config.yaml
image_size: 64
encoder_stem: "single"
decoder_norm: "layernorm"
decoder_bias: "all"
learning_rate: 0.00068
gradient_centralization: true
lr_schedule: "cosine"
Rows from block 9 of the image encoder, named by matrix and row number. Each number is 50 + 12 x the weight over its row's rms, rounded and kept within 0 to 99. All counts start at 0. After the name is the row's rms in percent of the matrix's.
# mid20: scale 3 3x3 conv (encoder.blocks.9.mid.2.0.weight, 72x72x3x3), inputs 0-14, a 3x3 kernel for each
mid20.0 101:45 46 55 53 52 54 57 44 67 49 57 40 58 51 70 46 41 49 32 41 55 29 53 35 47 42 37 45 63 32 29 47 52 41 54 25 34 38 44 50 49 45 43 35 51 51 55 51 54 49 61 67 54 44 37 34 49 37 37 39 62 28 40 63 32 20 51 61 26 54 23 49 34 52 56 49 24 41 50 54 52 33 64 53 43 54 54 60 39 62 65 46 62 64 32 34 66 63 37 38 37 72 43 67 52 58 70 57 60 60 51 52 48 40 55 45 51 79 65 70 73 47 58 52 42 38 50 51 31 49 43 42 47 45 41
mid20.1 100:65 46 66 44 68 73 45 55 70 46 62 68 42 33 37 69 60 51 49 45 51 75 66 40 36 49 49 63 45 39 45 48 54 52 42 49 30 49 38 69 55 57 40 26 39 66 59 55 45 49 56 42 49 73 38 59 56 65 69 63 49 44 69 61 64 18 36 36 51 50 29 19 33 50 50 75 56 74 56 54 42 48 54 80 63 54 50 65 50 65 54 55 49 37 55 41 43 29 36 66 55 53 45 60 41 73 40 36 39 34 46 38 76 47 41 46 42 49 56 30 43 66 52 50 59 43 54 39 35 49 61 42 63 38 66
mid20.54 100:51 44 57 44 49 40 72 66 66 40 51 53 32 54 56 52 45 31 43 57 38 46 76 51 28 41 48 53 40 55 57 51 50 60 48 52 59 40 52 56 39 66 52 41 35 39 65 53 50 43 56 45 48 61 54 68 62 63 45 53 52 34 45 36 53 31 47 53 56 19 52 40 57 61 36 56 49 52 56 52 72 57 77 46 50 50 43 67 66 57 42 49 71 67 49 42 53 42 54 68 53 47 46 70 60 43 63 67 61 35 35 29 44 40 68 64 53 58 30 53 73 39 56 53 56 55 68 53 40 23 48 39 43 56 35
mid20.55 099:55 44 48 50 44 28 39 39 60 78 56 40 65 45 30 38 46 60 41 58 46 41 49 37 57 56 30 65 60 60 67 54 43 48 33 28 47 45 55 68 69 43 57 69 65 54 37 34 58 42 49 63 51 58 57 60 45 60 58 36 35 41 38 36 55 64 36 60 48 54 63 41 38 37 38 44 74 43 44 49 29 35 56 58 24 42 54 45 37 61 48 43 52 50 35 60 65 37 43 33 42 59 48 49 58 48 48 52 31 61 71 39 73 67 35 36 33 32 34 39 46 46 68 30 68 38 38 72 40 52 49 55 62 26 30
mid20.56 099:53 54 66 44 62 72 55 61 64 27 43 59 33 38 32 63 61 53 75 48 63 56 55 84 45 49 45 68 47 53 44 71 58 46 57 75 29 46 49 55 32 35 44 52 58 69 57 39 71 29 46 48 40 46 50 38 50 22 45 51 55 09 46 64 64 61 44 56 71 56 54 46 54 50 52 42 49 45 41 66 46 52 40 64 40 54 44 45 39 60 63 40 68 64 41 41 33 52 75 39 37 39 87 61 42 39 38 43 37 59 59 64 58 55 69 56 60 53 64 33 39 46 52 52 42 36 32 57 46 62 44 66 31 45 38
mid20.57 103:57 62 64 50 60 56 55 54 53 42 57 61 73 46 46 52 49 50 53 49 51 70 63 54 54 64 42 49 59 49 52 61 57 57 39 49 40 17 41 39 43 35 44 35 41 67 45 58 50 49 51 42 59 43 54 33 53 57 26 47 47 66 54 52 58 42 30 54 35 57 54 61 47 48 69 54 37 34 51 29 52 46 34 57 39 59 59 42 48 50 57 58 74 57 54 42 29 46 51 63 84 49 69 60 51 56 65 74 59 59 47 59 63 61 41 63 48 56 71 48 66 38 54 57 39 48 57 57 54 41 38 42 65 29 42
mid20.58 102:47 23 28 35 57 41 48 45 45 59 56 46 54 62 45 51 50 67 72 44 29 46 43 65 44 37 71 38 45 59 36 45 76 54 31 84 59 41 43 46 62 49 51 59 55 67 60 40 41 49 45 62 39 46 57 56 59 49 28 33 40 41 46 59 40 38 46 48 50 63 64 52 27 43 62 44 48 46 42 37 44 59 34 64 49 35 37 60 41 10 60 52 40 41 53 66 35 79 34 63 49 66 36 58 69 34 41 50 48 64 39 54 30 43 52 60 50 45 42 40 40 43 46 52 61 62 42 51 41 53 54 51 55 72 47
mid20.59 104:52 51 69 64 63 50 52 43 59 42 30 55 65 44 60 33 37 61 58 60 74 71 44 45 62 48 42 61 47 52 40 46 70 38 37 50 53 56 47 32 47 31 36 71 61 62 38 46 56 62 63 57 60 49 47 35 75 60 73 53 53 44 55 49 67 87 66 39 41 52 50 52 52 56 45 38 44 48 45 44 42 30 42 42 36 48 51 55 58 41 36 70 62 52 44 54 59 61 52 49 54 44 63 59 44 49 61 36 41 29 46 36 51 41 46 26 35 64 59 59 42 36 66 35 43 44 64 72 44 48 30 67 52 57 57
mid20.60 101:63 52 52 49 28 60 36 37 37 45 54 51 59 57 50 49 54 44 67 59 45 57 52 42 61 51 52 41 45 35 35 27 71 30 36 29 50 58 33 54 43 58 39 41 48 53 51 23 41 40 53 56 45 49 42 28 64 30 54 65 83 69 50 37 71 66 62 37 55 35 53 24 44 56 47 65 49 41 61 52 53 32 40 52 43 34 27 58 37 42 50 54 43 72 52 52 58 42 39 46 31 59 58 52 64 62 45 45 48 26 61 50 50 60 68 50 47 66 56 41 60 40 42 70 47 63 43 37 59 48 29 35 54 59 67
mid20.61 100:32 51 58 50 42 30 68 45 44 41 41 59 48 41 41 57 52 47 42 43 55 54 58 42 39 57 47 41 48 45 45 44 42 44 59 51 57 60 50 55 57 51 61 49 53 55 55 78 34 47 20 35 40 20 59 49 39 60 38 45 56 38 32 52 31 50 53 40 49 48 59 56 54 61 56 45 43 39 51 76 26 53 52 65 39 51 33 33 79 57 60 44 30 52 52 49 33 49 44 36 66 48 54 61 65 67 60 61 46 44 26 62 67 48 63 45 38 64 36 43 32 57 83 52 47 57 65 52 67 48 37 48 57 31 50
mid20.62 100:40 69 61 55 57 45 72 60 34 43 67 31 30 54 60 59 52 47 46 74 35 43 55 52 43 48 60 40 55 52 70 27 55 29 46 36 53 44 36 67 44 51 30 51 47 53 57 47 69 68 77 70 51 58 52 60 52 50 59 46 36 64 52 50 33 38 65 51 46 73 57 52 42 33 55 58 31 41 46 37 37 37 28 71 37 31 70 38 66 35 60 65 50 43 52 57 61 71 54 61 50 59 54 39 48 58 36 53 65 56 56 54 64 57 47 81 52 33 44 33 52 49 56 50 46 52 51 27 52 59 37 52 40 62 56
mid20.63 103:39 51 44 64 78 36 65 70 55 54 32 36 46 71 35 30 60 61 38 55 61 46 64 56 68 53 44 35 57 40 36 50 41 43 83 69 60 62 53 55 55 36 67 63 26 47 48 40 59 33 40 43 45 53 61 26 25 76 71 51 65 57 58 50 42 24 44 39 54 51 40 64 77 61 35 49 48 35 54 34 57 80 55 27 53 61 40 31 56 58 31 35 43 48 65 43 42 58 38 46 59 62 40 66 44 55 25 53 31 47 53 47 53 48 20 60 27 57 42 49 36 40 45 40 67 48 37 46 49 42 86 36 52 27 43
mid20.64 097:65 69 62 30 52 72 42 52 64 37 61 39 71 39 32 46 52 29 49 61 32 56 47 67 29 56 68 64 44 36 59 40 67 46 53 42 63 41 36 23 32 49 21 42 65 70 58 60 56 63 53 47 39 43 41 33 54 42 61 35 47 37 60 56 28 44 54 54 44 64 50 38 57 58 66 53 58 43 66 63 51 48 44 68 40 52 59 46 50 54 44 76 59 36 41 43 50 42 83 12 45 51 44 50 32 52 54 47 53 45 44 67 36 30 52 55 66 46 55 64 41 49 52 49 65 55 54 43 45 51 61 37 49 67 60
mid20.65 096:51 45 53 53 51 36 59 33 54 60 64 49 27 51 48 49 64 51 61 54 68 50 67 56 39 40 59 57 60 46 66 56 57 50 49 41 48 53 69 53 52 44 57 29 53 52 59 39 59 50 58 32 54 49 59 64 54 56 38 34 44 58 25 51 48 48 29 49 50 55 12 50 63 33 70 39 59 58 46 60 65 57 49 53 41 38 32 42 76 51 47 51 59 31 64 49 50 46 38 50 58 47 69 42 49 32 38 46 36 58 61 38 37 55 58 64 47 59 58 48 39 47 42 38 48 56 37 46 34 69 52 43 45 47 26
mid20.66 096:41 61 56 38 42 56 59 40 53 61 53 28 41 42 62 50 39 57 58 47 56 47 30 54 49 19 51 48 43 61 26 24 50 33 35 51 53 33 49 49 48 50 52 54 66 62 20 40 44 47 50 33 40 22 43 65 35 47 41 59 70 50 41 58 56 56 54 49 64 65 65 36 58 50 43 60 54 59 64 62 25 32 62 48 53 41 45 51 38 30 59 69 49 38 54 38 52 46 59 32 47 55 65 19 36 37 52 60 50 44 38 57 53 51 59 34 47 53 66 61 64 69 65 69 60 52 56 52 50 51 58 77 48 61 52
mid20.67 101:61 58 55 51 55 41 38 48 44 33 54 44 33 47 38 47 48 34 44 57 75 65 58 35 59 36 50 37 50 49 62 50 39 57 58 62 32 51 36 27 28 46 42 26 45 52 65 51 56 45 52 39 45 40 47 52 41 29 55 39 51 65 30 65 73 68 38 45 58 72 74 49 66 32 48 38 56 47 44 47 54 53 52 43 46 36 35 51 43 58 61 59 47 31 57 31 44 54 70 61 62 38 47 69 57 55 36 59 33 41 37 48 43 47 47 34 67 65 57 67 53 68 40 41 55 44 65 81 55 41 58 54 47 55 52
mid20.68 101:45 47 33 32 60 41 36 62 51 37 56 51 54 38 43 56 62 53 63 43 30 44 34 45 31 40 40 60 42 53 67 43 37 34 38 54 45 38 59 32 59 54 48 54 64 51 24 39 53 41 56 42 44 64 40 40 48 59 39 15 47 59 63 73 54 34 50 70 44 56 59 50 33 32 39 46 56 59 57 46 48 61 49 41 42 60 45 46 62 56 49 38 37 29 38 55 35 55 62 34 59 48 54 48 30 59 55 51 61 42 30 49 52 57 36 35 63 41 56 37 43 56 45 46 51 48 30 51 54 30 78 42 54 41 36
mid20.69 100:53 40 47 55 58 50 45 54 58 45 43 43 39 45 56 24 42 60 35 45 47 37 48 39 33 52 34 40 70 47 60 55 52 32 33 42 63 49 53 43 55 46 31 43 67 29 50 40 37 52 63 31 44 52 49 42 21 39 59 40 37 37 24 48 51 48 45 69 44 32 43 44 78 56 45 32 35 68 41 47 41 49 47 41 44 47 49 34 39 43 50 45 34 37 58 50 48 36 44 51 40 35 62 47 43 49 51 39 21 59 37 40 73 34 25 39 40 39 50 48 39 38 66 63 74 40 47 45 63 55 75 49 41 63 34
mid20.70 100:38 46 36 67 55 35 45 47 57 59 76 43 52 71 54 68 48 32 57 49 34 58 22 31 53 48 50 26 56 48 59 57 47 40 37 46 42 30 25 52 53 64 60 66 46 47 68 32 71 52 44 40 68 70 45 42 59 62 57 50 44 57 65 69 67 43 32 36 46 51 34 19 39 29 62 70 72 55 40 53 55 46 61 51 29 60 46 46 47 41 36 70 62 47 55 47 53 57 48 42 33 51 29 17 51 36 57 50 51 49 35 32 34 59 34 52 41 43 41 35 48 63 60 57 69 63 53 35 41 53 25 31 57 46 20
mid20.71 098:95 49 36 30 49 48 29 56 51 54 56 55 67 44 53 46 70 54 53 37 48 61 59 68 38 57 58 47 26 42 66 62 39 48 54 49 58 37 46 33 49 57 46 48 67 30 61 48 54 39 56 16 58 46 59 65 62 57 57 69 58 50 40 38 48 36 29 54 73 29 44 52 45 33 66 37 30 63 58 66 61 73 71 55 66 46 64 59 47 50 36 55 43 47 32 69 42 53 42 49 29 45 59 49 56 48 52 64 38 52 36 39 47 54 62 51 63 29 49 43 18 33 46 52 57 41 37 42 46 42 48 46 58 50 33